config = dict(
    dataset='single toy objects rendered from many sides on busy backdrops',
    train_examples=203450,
    tokenizer='word',
    vocab_size=58,
    encoder_norm='layernorm_no_bias',
    label_smoothing=0.05,
    decoder_mlp_ratio=4,
    decoder_inner_norm=False,
    decoder_prefix_bidirectional=True,
    weight_decay=0.08,
)
Rows from block 10 of the image encoder of a small image captioner, named by matrix and row number. Rows with one number belong to one neuron. Each number is 50 + 12 x the weight over its row's rms, rounded and kept within 0 to 99. All counts start at 0. After the name is the row's rms in percent of the matrix's.
After each neuron's rows are labels from the 100 images, of 14976, where the neuron reaches its highest value: "top examples" is what is common among them. Only what is clearly more common there than usual is listed. The data: single toy objects rendered from many sides on busy backdrops.
# fc1: MLP up (encoder.blocks.10.mlp.fc1.weight, 640x160), inputs 0-79
# fc2: MLP down (encoder.blocks.10.mlp.fc2.weight, 160x640, transposed), outputs 0-79

fc1.31 082:68 61 56 62 61 40 52 38 76 53 53 60 58 55 24 44 53 46 48 45 57 53 67 44 55 30 61 44 62 46 47 46 31 58 48 25 47 62 70 52 55 42 60 46 47 71 58 54 53 52 62 34 49 60 53 55 49 55 50 62 50 73 49 34 38 42 58 43 47 72 37 72 54 58 52 50 66 52 76 66
fc2.31 082:14 78 50 22 62 62 60 52 43 34 52 53 34 43 52 56 43 56 52 71 52 44 59 39 34 68 30 40 41 55 48 49 46 58 35 67 42 47 38 31 44 42 51 58 62 51 50 57 66 34 38 80 61 60 49 50 52 47 47 44 54 45 55 57 64 38 57 54 58 27 47 46 64 47 67 54 47 56 43 62
top examples: blue

fc1.453 096:33 57 48 57 60 41 56 64 32 57 51 45 32 49 49 58 41 60 56 42 33 50 60 71 70 56 53 38 63 67 34 45 43 54 33 36 47 49 51 69 37 43 56 22 57 76 66 43 67 49 34 51 39 53 50 53 69 38 53 62 46 36 45 50 49 39 62 76 47 72 48 80 39 58 47 63 55 65 55 50
fc2.453 093:72 28 48 23 55 46 54 46 57 50 36 54 70 56 71 68 34 42 56 56 45 69 59 62 64 69 53 47 48 58 43 23 61 35 49 45 50 59 59 58 61 39 49 36 64 53 40 50 76 28 81 47 66 37 55 61 63 46 48 56 41 54 43 73 57 47 26 38 57 52 57 55 23 50 48 31 32 52 38 64
top examples: purple

fc1.237 094:52 39 58 62 63 28 60 41 52 54 44 46 42 39 51 48 39 31 25 36 51 42 63 40 63 35 40 48 39 58 48 77 56 35 50 61 49 45 36 51 45 73 59 59 49 35 39 46 28 46 64 62 50 67 48 58 44 50 65 51 59 53 48 44 54 50 47 43 52 51 59 65 25 56 44 54 44 47 33 61
fc2.237 086:49 41 46 49 46 43 47 59 68 48 38 64 39 54 34 67 59 48 48 62 63 69 54 61 40 59 54 52 57 36 67 39 60 34 31 43 26 43 66 42 77 17 50 51 58 46 41 33 53 58 66 26 24 40 53 22 41 51 31 39 52 55 42 61 44 47 58 52 32 45 50 27 43 49 55 71 59 46 52 42
top examples: blue

fc1.188 100:47 67 47 68 67 43 42 44 37 58 67 45 52 67 32 62 47 42 22 35 66 54 70 66 73 57 49 61 37 60 43 53 36 53 32 57 60 41 63 45 36 72 37 39 30 48 65 44 47 41 47 48 46 58 60 62 58 49 51 52 58 68 56 44 46 56 31 70 49 60 65 32 58 70 19 33 48 32 60 53
fc2.188 106:50 42 74 41 45 46 56 47 61 56 38 55 31 48 57 69 54 34 64 52 37 66 71 42 58 45 49 35 64 63 41 64 41 58 43 42 46 38 43 67 40 44 58 51 75 42 62 46 59 40 51 68 59 59 56 50 32 35 49 60 44 76 70 44 67 59 55 21 43 68 44 64 53 43 54 72 45 63 53 56
top examples: bottle

fc1.162 109:44 70 55 46 60 55 43 56 52 56 55 66 28 27 48 66 52 46 43 50 66 44 46 46 41 39 67 48 47 54 50 68 56 40 59 47 58 38 43 50 34 56 49 28 54 48 79 46 58 63 34 55 52 80 43 40 43 42 13 81 30 47 63 59 76 65 53 54 29 53 53 49 65 37 60 44 49 58 59 47
fc2.162 102:57 54 45 50 44 60 65 59 36 53 37 66 60 54 46 75 44 37 53 65 31 42 55 71 49 43 41 36 55 72 51 55 58 50 61 47 68 54 43 49 59 40 64 48 49 40 56 44 51 39 49 44 48 54 62 53 53 40 67 69 40 72 52 45 45 55 33 43 66 26 55 69 43 75 43 19 47 55 29 69
top examples: pink

fc1.456 091:45 44 55 39 39 52 50 61 56 41 54 66 83 50 53 54 37 49 65 41 46 56 55 46 43 44 53 45 48 60 50 60 64 45 70 59 56 52 51 60 52 82 61 44 49 30 39 58 57 54 68 37 52 56 60 67 17 30 64 53 48 43 48 49 53 46 70 48 64 63 55 54 48 42 34 62 55 34 86 49
fc2.456 097:57 45 41 41 37 40 54 71 42 58 75 55 47 68 46 43 63 49 34 40 55 51 66 36 39 37 39 54 47 78 49 50 39 39 55 41 50 29 37 65 49 47 57 51 47 48 51 48 56 63 24 36 38 60 76 46 49 60 71 50 51 55 60 57 74 48 46 52 38 41 54 51 44 22 46 49 70 60 56 68
top examples: checkered

fc1.617 101:64 27 62 53 57 39 47 60 54 62 35 54 56 44 44 71 65 56 58 43 59 51 38 64 57 38 48 41 41 50 51 45 67 73 65 43 53 33 44 50 59 26 44 78 24 42 44 68 47 48 55 47 57 44 43 64 53 75 34 44 63 17 47 70 57 68 23 45 36 54 43 27 67 64 56 53 33 60 56 40
fc2.617 107:49 51 45 55 48 65 55 48 51 41 41 61 45 85 48 34 71 53 52 43 49 60 49 27 40 43 47 29 60 44 55 54 13 38 40 78 50 72 52 49 80 75 57 53 60 44 55 59 68 59 60 44 49 56 66 46 49 56 31 58 47 41 68 31 47 49 59 47 60 53 31 48 40 36 47 44 35 44 56 52
top examples: yellow

fc1.398 077:44 43 54 76 32 33 39 63 49 42 33 60 35 61 48 37 32 36 38 60 68 58 55 46 55 66 43 44 25 41 49 36 76 49 40 67 57 72 51 42 27 59 49 63 31 55 45 66 39 52 54 37 42 53 71 45 55 70 38 71 27 46 74 61 53 32 50 56 43 50 52 66 44 34 46 50 48 59 64 27
fc2.398 077:44 33 44 39 38 43 75 34 61 49 30 34 51 49 30 49 50 42 37 38 57 34 52 40 41 43 45 63 35 60 30 67 50 47 37 44 54 24 61 57 37 28 55 47 54 47 55 69 48 48 57 58 34 55 46 78 44 57 58 62 41 46 46 51 46 58 35 54 53 60 65 47 62 42 70 68 59 40 38 48
top examples: pink

fc1.566 086:79 72 42 47 45 50 35 54 33 39 56 60 46 29 60 44 48 40 48 58 65 30 39 37 56 33 36 09 42 47 63 60 49 52 52 37 21 64 60 45 59 26 53 48 58 43 53 54 38 43 58 37 43 45 49 67 24 20 40 58 27 43 43 53 56 53 73 43 41 59 56 35 55 36 38 49 59 38 45 48
fc2.566 096:18 52 36 56 52 31 30 19 71 30 42 48 56 54 57 44 59 43 40 43 47 39 55 44 33 60 44 47 35 52 54 50 42 63 44 55 52 39 39 59 57 50 50 26 62 42 80 50 39 55 53 69 49 38 45 58 47 29 47 57 45 44 58 51 31 30 37 52 40 55 28 52 65 59 47 35 35 33 37 50
top examples: red

fc1.585 089:46 53 45 52 36 44 26 39 42 48 30 73 61 42 45 37 47 44 45 50 52 37 56 60 52 42 74 42 43 47 49 49 26 48 44 46 41 45 56 49 25 59 73 41 32 55 42 49 69 41 30 33 74 60 49 49 89 58 58 49 43 42 58 41 43 59 49 76 44 45 55 52 41 40 59 43 48 32 70 29
fc2.585 088:47 46 38 41 47 41 54 43 39 42 49 34 61 25 49 63 72 57 45 58 75 45 48 46 55 64 43 64 33 58 48 48 45 64 60 41 37 40 35 46 53 54 55 63 67 30 27 39 50 66 44 53 49 61 52 44 43 52 43 27 49 68 50 55 52 62 64 59 44 39 37 57 49 41 62 57 59 53 39 50
top examples: red

fc1.75 100:56 64 37 66 57 48 44 62 51 48 46 47 31 78 48 65 61 71 47 50 40 31 58 76 69 57 51 40 41 45 54 42 39 55 44 58 48 48 31 61 29 52 55 54 37 51 51 34 66 54 37 54 41 35 47 61 51 60 39 36 58 60 50 64 51 70 40 66 49 47 65 54 65 34 31 48 60 47 37 59
fc2.75 112:49 59 66 40 69 70 52 21 25 36 59 58 62 31 47 44 43 58 32 61 72 57 40 59 38 71 53 38 36 34 34 46 36 71 32 52 44 65 68 41 32 40 63 54 51 35 20 38 51 55 45 46 47 38 49 56 36 45 32 59 46 70 37 43 49 45 58 56 66 45 47 42 44 57 49 36 53 32 54 49
top examples: mushroom

fc1.248 103:38 58 33 48 59 45 50 29 68 43 48 42 51 38 64 45 68 32 66 41 58 40 53 42 55 64 58 54 45 45 40 36 42 86 51 34 66 44 41 54 86 32 41 60 53 63 53 55 41 51 41 57 44 42 40 44 34 74 53 44 37 50 62 52 42 54 56 56 56 48 60 31 46 65 48 51 57 55 61 81
fc2.248 100:67 37 37 47 59 43 54 41 54 69 57 41 55 34 36 69 42 40 70 52 65 71 62 49 37 23 46 50 53 54 59 47 44 59 84 61 63 59 76 52 37 60 59 42 25 33 74 48 49 65 65 55 64 58 59 46 52 41 44 48 58 52 52 52 60 44 45 46 59 69 52 57 46 49 65 49 49 47 55 23
top examples: purple

fc1.512 103:46 60 52 34 57 59 40 70 43 55 47 29 52 37 27 44 41 43 40 50 22 57 48 61 52 48 62 59 65 48 56 26 54 48 72 57 62 56 56 37 48 41 44 50 38 77 21 48 45 41 52 53 57 44 45 59 48 63 58 69 48 40 46 56 36 23 41 49 70 62 70 64 50 61 35 35 37 68 76 50
fc2.512 100:45 30 62 52 38 54 50 53 62 54 43 41 57 41 40 52 67 59 86 68 54 63 69 79 60 67 60 47 57 57 28 47 34 52 59 55 36 50 48 42 35 51 64 79 55 52 61 42 57 77 69 60 48 61 63 40 61 49 35 42 49 51 55 67 59 64 47 59 50 56 61 46 59 65 48 36 40 47 53 56
top examples: blue

fc1.195 099:56 72 49 48 45 46 22 57 49 50 68 41 55 44 35 47 66 48 46 43 50 52 59 42 44 56 62 59 48 48 66 50 27 45 69 61 42 40 55 37 58 65 45 68 53 65 51 40 72 55 74 41 49 62 76 47 52 47 63 78 33 38 52 41 81 48 28 77 66 48 69 59 57 44 39 63 43 55 50 23
fc2.195 111:37 36 64 50 30 60 41 49 53 42 41 57 46 44 63 51 74 75 69 33 47 65 56 42 66 70 53 38 50 30 52 48 28 44 51 42 46 68 57 49 21 55 73 37 47 65 50 53 53 51 51 56 65 53 35 57 77 40 67 41 51 55 56 57 39 66 68 24 45 57 45 52 53 43 69 61 62 53 40 63
top examples: teal

fc1.142 100:32 45 48 55 49 23 31 68 50 49 57 39 74 40 32 34 41 28 54 46 49 43 49 42 46 44 57 75 43 49 49 45 46 55 55 76 41 57 47 50 55 34 27 42 46 45 60 62 54 57 39 38 37 46 44 70 45 33 46 59 52 29 46 58 32 54 23 46 48 54 53 46 32 41 54 49 58 40 34 66
fc2.142 101:68 54 63 47 40 76 35 39 51 62 51 87 26 57 29 40 38 58 36 35 35 50 65 56 47 41 46 38 40 40 51 42 38 42 53 52 72 67 61 63 38 48 41 54 72 70 62 54 65 63 42 43 53 70 36 32 59 32 39 75 51 39 61 62 56 41 44 52 32 59 47 46 54 47 53 73 50 53 57 48
top examples: teal

fc1.610 094:42 74 42 38 53 33 52 59 60 56 35 39 61 50 52 56 56 26 44 44 60 65 68 46 46 44 33 49 48 53 33 60 56 41 36 40 55 54 43 75 59 39 53 49 46 53 68 60 73 30 72 44 54 27 52 58 50 39 44 42 44 43 62 44 62 54 56 53 34 75 45 30 53 48 56 61 46 56 50 35
fc2.610 096:59 46 57 65 41 66 56 47 62 43 56 35 35 56 73 65 38 24 51 69 48 42 52 40 55 59 49 49 53 53 45 18 80 46 43 54 48 43 50 47 72 56 39 37 41 15 42 45 44 64 29 58 42 43 32 51 48 49 40 54 54 37 42 44 60 43 61 66 74 32 29 42 39 41 64 62 64 38 38 76
top examples: purple; striped

fc1.348 108:35 30 46 44 44 65 52 54 43 45 46 58 39 63 62 71 37 57 46 55 48 43 49 43 43 40 65 46 51 53 42 54 62 38 38 43 69 38 41 44 48 55 67 03 57 25 33 47 43 43 39 47 38 46 51 31 50 41 66 44 72 54 49 55 41 38 60 36 24 40 71 52 37 42 60 34 41 35 56 47
fc2.348 098:45 64 42 48 19 57 52 52 73 69 50 56 57 22 50 39 29 49 54 44 41 76 62 66 59 56 69 64 62 65 40 49 64 62 51 64 49 62 56 41 42 40 48 43 57 51 73 27 36 51 56 57 31 54 18 59 46 79 61 58 46 53 62 55 24 51 49 28 47 57 61 52 57 54 59 66 58 52 46 57
top examples: blue

fc1.180 111:62 41 39 24 53 44 49 44 51 29 79 43 47 43 36 76 42 65 73 46 62 36 50 52 40 47 48 29 61 53 58 56 86 47 37 42 51 48 47 35 49 62 55 63 48 52 54 16 53 55 59 50 56 43 52 61 55 65 51 60 32 58 59 39 47 58 48 32 34 50 51 60 35 53 63 85 56 44 42 41
fc2.180 107:45 46 76 59 52 42 41 14 68 51 49 40 32 30 46 40 51 56 62 36 49 55 50 64 66 42 86 44 39 36 51 57 25 40 57 70 63 39 62 39 53 51 51 54 48 45 45 37 59 38 46 58 43 54 79 34 37 73 60 47 48 33 37 33 52 55 76 56 39 46 56 42 64 55 65 64 43 61 31 38
top examples: teal

fc1.257 100:50 51 23 52 34 50 42 54 28 49 46 38 43 57 32 58 32 43 50 45 64 43 68 49 36 53 50 31 57 24 47 43 51 51 62 37 67 51 51 67 57 51 54 80 48 61 49 38 52 57 56 58 50 53 41 57 58 49 45 36 74 77 68 37 74 39 38 53 44 49 62 30 44 36 51 45 67 52 67 59
fc2.257 106:38 50 72 46 42 49 62 53 45 39 50 60 51 40 66 50 52 44 33 42 42 27 52 54 52 51 68 37 56 50 75 38 37 55 31 42 63 66 52 42 58 61 54 44 44 54 45 42 52 51 60 38 40 58 58 49 64 64 42 49 41 64 44 69 38 53 43 30 54 71 42 62 56 43 66 39 52 49 33 58
top examples: black

fc1.394 107:65 49 32 51 58 49 36 60 53 51 41 36 61 40 70 60 52 64 83 46 70 49 37 68 47 65 50 52 47 65 64 44 84 46 54 34 49 59 49 52 49 59 61 53 69 44 57 55 71 38 50 48 54 80 31 61 58 60 32 41 55 61 47 56 59 34 38 60 43 52 57 47 74 72 55 52 67 56 37 60
fc2.394 099:36 51 52 52 51 44 45 36 60 68 42 39 56 34 62 59 54 39 54 53 47 34 50 37 65 26 52 41 44 42 42 66 34 72 46 50 47 38 66 42 56 63 52 48 66 61 51 15 59 34 18 30 53 48 30 63 53 52 54 47 46 66 50 65 45 57 68 64 56 40 49 38 49 70 41 56 46 55 65 45
top examples: blue

fc1.457 102:51 52 70 42 60 41 48 46 42 46 77 52 41 33 64 46 71 58 69 58 62 55 63 41 46 33 49 50 51 57 40 81 54 60 56 48 75 45 47 41 57 82 60 77 44 69 46 46 55 53 42 42 39 69 31 66 73 47 48 43 63 52 35 33 85 57 37 37 68 59 70 61 49 54 16 59 68 57 57 53
fc2.457 102:38 73 57 52 47 76 43 39 60 58 59 42 41 53 34 65 39 49 43 43 58 41 58 58 67 44 59 58 34 25 55 65 39 45 54 55 49 42 45 27 58 51 58 75 52 20 45 32 67 58 34 36 64 25 33 67 45 53 53 67 38 68 49 52 37 20 45 56 61 38 43 61 60 49 62 52 36 62 57 43
top examples: black

fc1.9 104:68 43 65 31 67 50 67 32 52 75 29 72 53 67 46 68 50 38 65 34 64 62 64 42 50 69 63 52 50 36 38 63 56 53 55 43 36 50 22 75 53 63 52 44 60 66 55 56 75 44 49 58 27 51 58 54 56 48 60 41 56 53 66 51 43 61 45 53 43 33 28 41 35 55 56 36 50 61 69 32
fc2.9 097:58 50 20 60 51 47 61 27 55 49 67 62 43 56 80 46 44 44 38 60 50 55 52 67 40 47 52 41 46 53 51 54 46 66 65 44 66 39 47 39 42 53 65 69 40 32 37 64 50 48 33 47 92 46 66 35 39 55 41 64 57 46 60 35 58 60 41 50 59 44 35 38 57 72 43 36 41 44 39 50
top examples: teal

fc1.289 088:55 55 29 59 54 42 65 52 48 51 33 54 46 53 43 55 47 83 54 58 49 39 55 43 63 59 34 63 41 50 48 49 32 41 45 34 59 45 31 63 58 43 32 55 53 71 66 59 45 52 62 25 60 56 25 55 70 46 54 39 79 50 68 19 52 36 57 48 46 62 47 56 52 53 59 54 56 51 40 65
fc2.289 094:62 53 53 54 43 50 53 58 47 58 27 43 54 54 62 56 64 58 53 49 48 41 60 70 37 56 65 32 58 59 60 61 38 16 39 69 52 59 41 23 61 73 58 37 46 56 58 57 61 22 44 54 45 49 41 36 61 32 54 57 55 59 45 75 42 75 31 34 45 43 68 41 35 50 47 47 51 42 54 61
top examples: hammer

fc1.390 098:37 58 37 37 42 59 78 53 52 59 61 68 47 34 59 45 36 44 61 37 55 60 69 34 47 51 60 38 67 53 55 30 30 37 46 43 18 49 54 30 56 74 39 66 37 59 50 50 62 41 34 24 58 62 38 40 57 77 57 37 55 47 47 35 62 45 54 50 38 55 50 53 52 51 34 50 60 71 73 51
fc2.390 096:72 28 39 74 65 38 58 41 46 67 31 58 46 47 58 57 35 58 63 40 58 36 68 50 30 58 65 44 51 54 33 56 40 69 61 46 43 47 59 59 49 58 47 33 43 47 47 23 55 72 33 53 54 39 52 59 44 59 33 62 69 29 43 49 39 42 59 59 49 34 48 48 41 36 44 59 72 68 22 58
top examples: pink

fc1.268 104:39 32 50 53 36 69 44 54 36 46 70 47 49 36 48 42 29 41 54 68 55 62 47 55 47 59 52 44 52 52 67 53 41 57 47 48 51 38 47 64 61 55 73 54 51 52 60 59 32 51 43 67 54 59 36 26 48 43 45 61 25 67 63 50 35 58 57 48 39 52 48 32 48 42 47 77 52 52 47 48
fc2.268 103:38 46 62 45 67 63 45 41 71 63 71 62 64 52 61 52 55 68 67 58 59 53 73 54 58 48 63 59 45 73 66 66 58 54 58 60 64 54 54 36 48 31 38 74 48 63 41 47 40 35 43 43 45 49 37 46 59 30 52 34 71 38 50 56 56 29 50 32 48 53 61 59 53 44 57 67 38 54 43 65
top examples: teal

fc1.630 086:55 51 52 61 43 39 51 49 52 56 31 50 55 46 38 48 50 31 39 37 51 37 42 40 43 45 52 45 72 62 48 48 66 49 53 41 69 57 46 52 70 21 76 40 50 35 48 49 63 69 24 59 68 45 41 69 55 53 49 58 34 67 45 48 40 52 52 35 58 53 57 65 49 56 44 48 44 58 90 58
fc2.630 093:52 56 55 31 69 56 55 50 65 55 53 54 37 52 46 40 52 53 54 71 31 64 50 49 76 21 68 54 59 52 40 53 27 40 48 49 61 37 50 79 53 46 49 56 49 52 34 59 33 40 83 49 61 61 72 14 49 69 60 57 58 60 47 43 58 45 44 41 29 63 49 38 44 44 64 43 70 44 44 55
top examples: purple

fc1.179 094:32 51 51 61 57 25 48 37 37 49 72 48 64 58 73 66 70 52 56 50 38 60 42 48 57 44 56 35 58 38 38 41 51 71 35 34 57 42 64 56 43 61 63 62 57 51 58 48 69 30 42 49 60 48 44 45 40 61 51 52 67 28 56 35 48 63 47 49 61 44 43 65 74 53 56 57 31 73 51 36
fc2.179 095:37 56 67 42 39 56 56 65 49 59 46 57 41 56 27 65 57 49 51 34 45 49 48 62 46 43 38 23 33 38 45 56 60 38 58 28 41 52 60 45 49 57 64 42 51 54 66 46 53 72 58 63 55 60 71 42 47 34 18 49 28 23 55 53 52 44 59 41 51 54 41 37 29 50 46 45 68 38 38 49
top examples: yellow

fc1.582 085:48 58 56 40 31 38 63 51 52 53 50 69 32 59 50 48 37 36 46 24 43 60 47 45 63 67 70 47 71 53 61 51 59 58 58 41 58 54 52 40 60 47 49 50 46 46 39 52 42 53 55 67 40 26 49 57 62 52 66 35 46 68 65 70 60 69 57 64 67 85 62 67 66 50 49 34 56 41 52 39
fc2.582 080:45 51 53 56 54 42 46 58 40 56 61 55 66 17 70 16 53 76 38 77 42 46 45 56 57 42 44 39 58 59 58 66 34 48 68 53 45 25 56 52 23 62 42 65 67 57 59 47 63 47 60 26 60 37 42 45 37 56 67 45 60 43 59 45 44 43 62 54 50 44 58 79 49 60 57 58 42 55 32 60
top examples: blue

fc1.428 085:57 66 35 54 49 34 51 48 40 63 53 72 50 41 49 54 43 51 51 34 67 54 26 72 27 38 53 53 57 28 25 56 55 60 47 50 31 48 52 67 54 39 48 39 41 54 53 33 51 44 37 54 31 66 45 38 72 55 32 32 68 38 56 60 48 77 47 58 57 52 42 35 68 61 50 57 56 62 62 54
fc2.428 093:72 81 40 55 36 70 47 47 52 42 24 47 52 39 35 50 56 56 33 66 50 28 62 54 54 69 41 34 38 33 48 41 48 37 59 38 68 52 60 54 32 30 48 45 40 42 42 47 60 47 74 51 64 37 41 49 53 53 79 39 50 50 50 36 55 41 57 42 54 28 73 53 27 45 54 53 60 40 59 38
top examples: teal

fc1.104 097:66 61 28 51 46 70 62 57 75 44 65 74 72 34 71 53 45 59 44 42 54 60 48 75 41 53 52 57 34 63 67 26 36 43 59 40 60 38 35 42 62 32 46 49 29 49 57 83 41 36 62 53 49 45 52 53 58 49 51 44 48 55 62 46 44 52 59 49 41 53 53 54 57 62 45 37 54 73 38 45
fc2.104 107:38 61 53 74 54 61 39 57 54 53 29 30 57 58 45 48 63 51 45 78 53 37 44 49 38 54 70 47 54 65 29 52 23 46 43 69 55 65 68 36 45 72 41 41 73 54 44 63 55 50 36 46 36 69 28 66 49 25 67 30 60 45 59 70 55 56 55 57 57 63 44 38 48 40 59 51 50 43 73 47
top examples: red

fc1.624 104:47 58 72 34 69 44 60 38 47 37 51 50 43 58 43 52 18 35 62 50 58 49 53 45 39 54 45 49 44 43 50 57 74 43 42 38 49 30 62 55 49 47 51 64 48 58 57 58 46 79 54 50 52 41 55 34 27 55 38 49 49 54 52 41 63 51 41 51 74 51 70 43 64 37 55 75 53 52 30 47
fc2.624 106:49 59 44 43 22 40 42 67 50 66 51 56 53 88 54 54 51 37 36 49 59 53 52 39 50 55 61 50 44 53 57 41 77 63 36 36 49 70 41 54 52 44 50 61 68 37 42 45 58 46 64 50 65 34 28 68 70 46 49 57 36 48 53 50 38 44 48 50 50 65 37 30 67 53 46 45 49 47 58 34
top examples: pink; grey

fc1.387 090:43 59 66 43 56 51 55 23 25 56 82 53 42 55 64 53 37 37 29 48 45 52 39 43 43 40 44 36 70 55 43 49 47 58 51 48 65 51 49 49 61 55 48 47 48 53 47 31 45 40 53 50 54 55 54 48 41 46 62 67 66 65 45 55 56 40 39 36 28 31 57 33 70 60 49 44 52 37 47 59
fc2.387 096:60 53 46 54 40 77 32 57 43 47 61 43 34 51 38 10 66 50 52 54 49 35 73 70 61 39 43 49 63 51 39 43 50 86 62 44 46 40 29 47 69 67 55 29 39 68 59 30 67 43 60 40 47 39 48 61 43 33 76 59 55 36 41 40 25 50 57 57 57 43 52 52 39 45 72 42 41 54 55 31
top examples: red

fc1.304 102:43 28 44 51 66 51 59 67 45 44 58 52 58 43 49 63 55 37 41 48 65 73 66 56 42 69 63 66 44 65 60 46 60 40 30 50 37 44 66 62 51 47 62 49 32 68 49 34 43 50 58 31 54 38 62 38 43 58 27 37 48 47 43 57 38 60 53 47 71 45 69 54 56 54 41 56 73 69 61 55
fc2.304 105:44 63 41 74 46 49 58 74 36 51 44 41 66 56 64 28 37 36 36 53 49 60 45 37 42 45 41 37 41 50 50 48 57 64 60 44 33 54 61 33 65 50 29 58 74 51 54 57 49 64 26 48 34 57 49 48 71 56 49 76 60 35 66 53 71 45 73 52 36 44 46 52 34 56 40 53 46 60 41 44
top examples: red

fc1.259 101:59 51 50 51 41 55 34 41 51 56 67 79 58 50 24 31 38 32 50 53 61 59 51 52 49 29 56 61 29 40 56 53 50 42 45 48 58 49 54 64 79 41 52 53 58 43 52 60 52 61 63 41 56 37 57 61 50 64 18 59 55 53 59 47 45 54 69 48 66 46 52 57 36 63 50 41 65 41 64 53
fc2.259 112:59 57 55 36 49 49 61 41 35 61 39 61 38 66 54 39 63 58 45 68 68 52 60 23 67 58 62 66 71 63 57 50 47 33 52 43 50 64 36 59 77 46 56 59 69 61 32 80 42 55 52 43 53 43 32 49 35 52 54 39 70 57 56 63 49 38 64 56 52 57 49 42 62 47 52 52 55 64 48 49
top examples: checkered; chair

fc1.7 081:54 45 62 76 55 62 30 41 71 41 65 65 43 64 44 44 45 53 33 57 43 50 56 44 54 55 60 42 34 43 70 37 56 54 42 42 32 78 48 62 70 43 46 51 46 63 44 43 40 45 42 44 28 62 32 62 27 51 38 52 55 65 58 63 41 43 57 28 38 52 46 57 52 48 63 70 53 38 15 56
fc2.7 079:30 47 31 48 69 36 62 48 56 59 72 60 63 41 53 27 52 47 32 59 60 53 42 32 56 39 53 64 54 34 36 75 33 31 30 63 48 52 53 58 51 49 66 27 54 39 66 58 42 57 50 56 47 60 60 52 39 51 53 45 52 35 67 32 42 73 57 40 58 45 41 34 50 28 44 40 42 23 56 52
top examples: blue; red

fc1.41 089:44 64 44 64 43 54 30 58 49 43 66 44 50 20 56 50 11 54 66 45 61 34 49 67 61 53 70 40 47 44 39 32 33 49 49 26 43 34 39 51 59 57 60 45 41 46 34 40 71 68 42 54 36 34 61 44 55 57 41 47 60 64 61 57 52 41 43 41 46 55 45 49 61 38 43 63 66 70 52 49
fc2.41 093:64 49 44 71 49 41 51 51 43 51 33 72 63 67 42 67 41 43 45 59 46 36 49 57 51 41 44 67 53 35 59 58 45 17 34 55 65 60 54 36 37 50 54 53 35 62 43 48 56 59 30 41 75 51 62 28 61 35 49 36 41 51 27 34 69 40 51 57 58 27 57 61 61 48 60 64 48 63 45 44
top examples: purple

fc1.393 104:34 70 36 38 36 37 34 71 54 53 46 50 50 68 43 36 80 57 32 52 54 50 66 47 67 78 46 51 47 60 49 74 49 36 41 46 33 46 57 56 57 50 41 58 52 59 61 43 58 52 47 50 30 40 57 37 44 32 64 45 62 41 59 64 44 65 51 44 47 63 36 52 75 65 54 76 46 29 40 33
fc2.393 099:62 62 39 62 72 54 74 45 66 69 55 34 38 47 57 49 32 66 62 44 43 71 48 47 49 53 45 54 40 71 43 31 57 32 76 28 58 41 43 58 64 42 46 65 48 34 62 47 43 54 29 63 43 34 48 63 65 55 56 48 46 64 67 31 72 63 49 48 57 49 54 67 45 47 33 37 51 47 29 51
top examples: checkered

fc1.253 096:42 43 51 46 58 42 41 39 54 32 49 58 52 46 40 59 59 65 47 69 60 61 58 53 54 46 23 43 46 48 60 54 52 43 39 40 47 54 53 34 35 46 58 51 56 57 36 32 33 52 71 64 52 49 78 51 48 54 38 37 25 52 41 33 54 67 52 42 59 60 47 66 60 56 61 43 51 42 66 66
fc2.253 091:50 31 36 50 30 67 46 61 43 50 54 30 27 71 58 57 52 51 43 49 35 55 58 70 19 72 37 45 49 56 47 47 42 41 22 67 68 47 54 64 61 53 60 58 40 59 42 59 43 40 44 57 49 78 57 53 54 39 52 39 50 44 35 66 53 39 67 61 52 62 56 49 47 43 42 46 49 70 16 42
top examples: chair